config.toml
arch = "efficientnet_v2"
model = "image classifier"
dataset = "rendered rooms with furniture"
train_examples = 145000
image_size = 32
crop_scale_min = 0.8
horizontal_flip = false
translate = 0.12
cutout = 0.25
targets = ["count", "wall colour", "floor"]
num_classes = [5, 12, 32]
norm = "groupnorm"
activation = "silu"
weight_standardization = true
channel_attention = "eca"
drop_path = 0.1
depths = [3, 3, 3]
kernel_size = 5
stem = "deep"
expansion = 3
widths = [24, 40, 72]
mixing = "mixup"
loss = "cross_entropy"
init = "torch_default"
residual_init = "none"
optimizer = "soap"
beta2 = 0.95
lr = 0.0036
beta1 = 0.95
shampoo_beta = 0.95
eps = 1e-08
precondition_frequency = 16
max_precond_dim = 1024
merge_dims = true
one_sided = false
adamw_lr_other_params = 0.003
grad_clip = 1.0
steps = 13000
batch_size = 128
epochs = 11.5
lr_schedule = "step"
warmup_steps = 650
weight_decay = 0.02
adamw_weight_decay_other_params = 0
Rows from block 3 of a small image classifier, named by matrix and row number. Rows with one number belong to one channel. Each number is 500 + 40 x the weight over its row's rms, rounded and kept within 0 to 999. All counts start at 0. Numbers have three digits each.
After each channel's rows are labels from the 100 images, of 14976, where the channel reaches its highest value: "responds to" is what is common among them. Only what is clearly more common there than usual is listed. The data: rendered rooms with furniture.
# convs0: expand 5x5 conv, stride 2 (model.blocks.3.convs.0.weight, 72x24x5x5, standardized in use, each kernel summed), inputs 0-23
# convs1: project pointwise conv (model.blocks.3.convs.1.weight, 40x72x1x1, standardized in use, transposed), outputs 0-39

convs0.36:475465494481477519505523501487450507539517556450573490529399558492433516
convs1.36:479495472511541552492512525500558495515484417550455505456441502491549487532436501455489490525596484578493451436478554520
responds to: count: four; floor: brick

convs0.10:476484487518547518471512550489545483504429557446580473508420489529502554
convs1.10:531509507524455453470535503538526470560471484538531527486514444522523494462510522460638468500429544505460457483516574479
responds to: teal walls

convs0.53:510472501445495548483448557511532524562406474527521518470457453440475487
convs1.53:506533475439549470440546562566565489548480507529435498502452540454512525479481530501509515413496546517526593530500496513
responds to: blue walls; count: zero

convs0.8:456509502468574499564573543460477462542492492441560508507429496514496528
convs1.8:532439503544454471550472592517491446492537507490447497498498469492493554553463463520543491484551466529578552560568503467
responds to: floor: studded

convs0.3:444510480500462555477581475568446494539498502513527427558448475514491518
convs1.3:492547491458550391462459584432489500472545506513447428501516484522509446510487451474499523561489506546503526515447542507
responds to: floor: plain

convs0.43:422475442511580485500483535511461474556475550453510520468470480526427476
convs1.43:450503480495479556482496466507528486525425473484482478456501460472526490564397512572573496494499556570523476471503549564
responds to: floor: furry

convs0.49:470479524465458488512545531514508577482465487400555500445456498550529469
convs1.49:466500496510461454509570485581533474473510536485518406523495405465481486509531519470500524523560485535433533471534420509
responds to: count: zero; black walls

convs0.19:521462459473565482519532523470512576520509486460518539450479446599474476
convs1.19:511566449501444456488553413489483446540547518493439483455450522475526505506524532540494580504476558530536484557479440508
responds to: floor: bubbly

convs0.66:483573493514566545495540503519522572535473467478561510434445542540482509
convs1.66:439469467502497572504502464508527477546442488503472495475510446455570504579400489550547516507547511565487462476507544532
responds to: floor: brick

convs0.62:527504578457486604527509485551444535508457564448503507482536496511508498
convs1.62:473396533553566480574455436535494498447521489491490476454476517505452554503476576461498502539465538509486492556456531506
responds to: pink walls; count: zero

convs0.9:507536459522429446479546515419526463486521482489569537433532494488478454
convs1.9:477489489579516510558532507518459567415456475535477419510468514476574464547542468571494494509557474457486520514477460503
responds to: yellow walls

convs0.23:510530545432511525440516450514582529523564513431552475519463501505506532
convs1.23:464493498479514481504487448456500484504486542544572436581433521536509470470502483472522473439539551503564535486504558402
responds to: white walls

convs0.31:529513517467502506522492478565600464547502468506487514493436493502419430
convs1.31:415521519492472531445471484540500524513441539499539511490500435503482490468471522464490483559488491565526633508500537566
responds to: count: zero; black walls

convs0.2:436506495521527498483536473533589496457488514490549552554422453521467460
convs1.2:466465572560494512579458501541483557442439536537503473497486593464506477563513501509448516510501537463493564472461464520
responds to: yellow walls; green walls

convs0.30:485543512555508566512488522545541520496463553509564499537499427465434556
convs1.30:417559468479499430435477530533500546476518544440559564490528498476529494582495539488489489541503514444537537487469536446
responds to: floor: plain; count: zero

convs0.48:510455478424526518517499446462543463541509509515507570466476566504454424
convs1.48:531493545499513467449488485538476483470419492531471489484441566537487538439555502558503533525546439583496517488590522521
responds to: flower; white walls

convs0.67:490548441446484491519481491518484541517488611463457497512445501459527432
convs1.67:397568586520446509472558506431503487498478498536517490487550433486563560496465518489482443486516463446518527503493475490
responds to: black walls; count: zero

convs0.60:447534522463513535542565593446516487529479441480501487478463430521528510
convs1.60:534560572497537473521435507464496427497436509518503498519473505543467485554510493547541453447586584495539501549486463500
responds to: floor: wood

convs0.56:442552461537502498512498495556600532580494469478546480482437497510492518
convs1.56:525445414478469436500527475481487480555475512447500505474517522527527475556518478565549428488555473531504553396502472505
responds to: orange walls; count: zero; yellow walls

convs0.16:521535497500528554454482487468498556508453450470515573458437462587515496
convs1.16:475420483507498539532463436555534425588487537491486509518511417453559483533468452549511565493482500494523505461542501480
responds to: floor: bubbly; floor: brick

convs0.45:452562517486505462506472489487510550489508558576527471475515524450416569
convs1.45:498464501508498499529545539470446436521474527505492526426509497536509380466473530506443489455503549491442529549561482429
responds to: count: zero

convs0.28:494469574522494521432494490437546545558492500449429513541478530441503511
convs1.28:543511464487528391574450534501520497498473455472457477498423509487488587530476514520502452504451537526460540478520523427
responds to: teal walls

convs0.18:433455479493494520531431498510536480497506558480568514516404460528554494
convs1.18:484458514478479532438510499550470464514492473472463529428546533502487526569565444413525468529480546471517517538533419446
responds to: floor: plain

convs0.6:456460535529422499510556453465544501467489527433546511451491428492540501
convs1.6:520536497494517416516476479521494427457509513449489470456496451534500521495511383477472499471531595457462562491492486551
responds to: floor: speckled

convs0.26:539503520532507546514531493392552527585456567472519463509491470501500504
convs1.26:526458492527422440515442549542470499606437445518538496482445525514554480505472509497502462528469503481504546428448490510
responds to: blue walls

convs0.29:513487482563497592469518461439495529518501545440560475478425481483467504
convs1.29:553414570481484492486489497400448544516485509528462491489559557438526487501458470511481543436528508519466531458563487486
responds to: yellow walls; purple walls

convs0.37:553556540545539536525522511513509534592442520435505456472546480491536497
convs1.37:517466512518497492547503526464467569455423565504502449481485560401560471524494484534467527492560491468513556439457474519
responds to: purple walls; blue walls

convs0.58:505479446520429457548505511452581562513467538493488549497509440446528506
convs1.58:506511538513433503528513516505548496523524460557602505507528469401517502486533563483504526467498532551432471471485411475
responds to: floor: bubbly

convs0.38:515463501515502464490419489478488544450497499387475545528548513470499439
convs1.38:478515560485527465538467544507525533556531494481458501554567495493512543467489570553527410538556484473566454496535434516
responds to: black walls

convs0.70:501522480488487536460560505484526539533441449573522554455479531519416461
convs1.70:488497457508511470539453509427515482465497443503478445584531439445489422470511468471570488553496494504515577541546524530
responds to: count: zero; green walls

convs0.57:462510554494484580453470551524503516461505521458448550464425495456466460
convs1.57:460559516429546552503493531494514443500529587511534476514521536585539511544514513497484525514466432522468439481565440478
responds to: count: zero; black walls; grey walls

convs0.0:394487506498551536454492451525524454475501490408493480525507514437505523
convs1.0:445522496507549568459473564497501494558438425532521504452468438490485494566484505499486551549525522524516459430431540520
responds to: floor: brick

convs0.24:403499490503571519563524527526523511554463498495430535515473497544440492
convs1.24:549464525554471498465514526442584506532474553438535463596489504484499495516440536486408490514474553503499515471541520544
responds to: floor: scaly

convs0.33:475492486496484466511541458532476501562498564467589525482402554521499494
convs1.33:547500458525519501543524507603555453393553475478463542464514520483483501511463459505462485542560492513538525439519541462
responds to: floor: wood

convs0.21:492519472462495596471482531495533557479528502526490409481415535504491529
convs1.21:509450537441534426534533486539562497478500580525497544434514448547490444548478443492529467435500471545477467519502509556
responds to: white walls

convs0.27:466485493543538545506559433507551442544488559548484500442464552486530466
convs1.27:485504505513481460507509564514493510526436572601525502552488531548486557498498415520501583515517534422518491521465514549
responds to: flower

convs0.13:499466505538491525547418592468505510523511520501573493484481533567448535
convs1.13:531536514458517516547531468466511542523477486439516521498532485506474489497452549543536575545524434494411558546473490403
responds to: floor: cracked

convs0.50:468516507519530509438539573469567534489456536505548529579475537544471473
convs1.50:482528487555503525616484457501574524448497524513443437480524527531486485562516583460512503557471535500507558475523523518
responds to: green walls

convs0.46:471474510454505492458455477476545490499499454381558467509466553524503547
convs1.46:491537521567568534478565595501507577531520426495513446487435471478506493450508456516561522467462495458519546501507482515
responds to: window; count: zero; black walls; brown walls

convs0.52:449475428546443512472480523502415519513461532456564509547523476510551478
convs1.52:491496543421428484484514533526441494499476478501494456495480479466474498489576554451467484448541478439462462489474609544
responds to: largest object: sofa

convs0.1:529472493565501529509540553494466449568540484447526542536521519581456530
convs1.1:510501455451489537565486538530455571487466500433513507571508491529552440476530521434562532456444568535504478502477463460
responds to: floor: plain

convs0.42:507456484472535476522491430479464477493486528473559526420508452511479397
convs1.42:481531514565443480516531494569486482524493525501457502531412484515506574455529541523549426492471553526427475479474565458
responds to: red walls

convs0.69:496510474459566549525498542548507529535563413531572475473481461509473522
convs1.69:527429509535500473452517481568476564437516503513506484507552477498537499530460508529545482503438543584478515602429498492
responds to: count: zero; floor: plain

convs0.47:542520407493529524464537507442519559505474523411487446487519522459490465
convs1.47:528539496561529466537473499635514472462516501481464508484558440507468474523503510577471491473485470521560512445509530431
responds to: floor: speckled

convs0.14:503574508506472594495517521524525575548495538504498545407530490510486502
convs1.14:472477507519482490509410441527468498481590509473566524557401537485472487448440437498490501468484498523500510495463464562
responds to: red walls; pink walls

convs0.68:426430486549507551571525491507512528533460497487497537477473510497401476
convs1.68:436563519564483440539522529527481474601489485500511473519565571497435487540463468509483504430535478517511485549505556520
responds to: floor: looped

convs0.41:495482469525482488545566473480483515561533558446547519493402525505439506
convs1.41:527494481515539528508490518561586487468563418498449544469485536510522491527480435473439501512582504533516508426516567475
responds to: floor: speckled

convs0.65:483457438487487508484446488473536537592538500456495529557511512570557469
convs1.65:551526511503536575554475527475481520538497601488491505468461436431455540499515454467443439472481432533498528523495472461
responds to: floor: scaly

convs0.44:500553458467485523433427482465576513489488522504558551443467514481496446
convs1.44:591490460513485533377461502523528516441470482462488453481521522536467516549542514515572547455545490500458507550532488513
responds to: floor: plain; count: zero

convs0.61:455622471503462578520476486509547481497508505510542524485502509550451459
convs1.61:557508443556449507514479548508496499587515530464529504445490528549578510473527510546504405540518486532455553497448535526
responds to: orange walls; count: zero

convs0.32:475515470517486538465503457470480529489474467397512443467505493442518406
convs1.32:549498448509518530512536546497572536471535483578577503474432483464554464475517531445492462515515508575520446490452531553
responds to: floor: brick

convs0.64:459512486402461465461521475476518491493485463436512452505460402503470494
convs1.64:534451522467435504534516517597468499488523492497544410475436435502470515515497518571493482546537534567502483515545470446
responds to: floor: rays

convs0.7:401435467464478479565468510483523523560534536451515485487457545521482529
convs1.7:463458511522460487522505493463606532528530435523500509470425564512587466464500529403508505505559473522527486523497493479
responds to: floor: wood

convs0.20:515568540495402536528468494535545527519489476484529588522489525448527524
convs1.20:404413487475508478496537591492500526542522476420481475506459450543471490542501525569518544445521480463493503466481507454
responds to: window; black walls; count: zero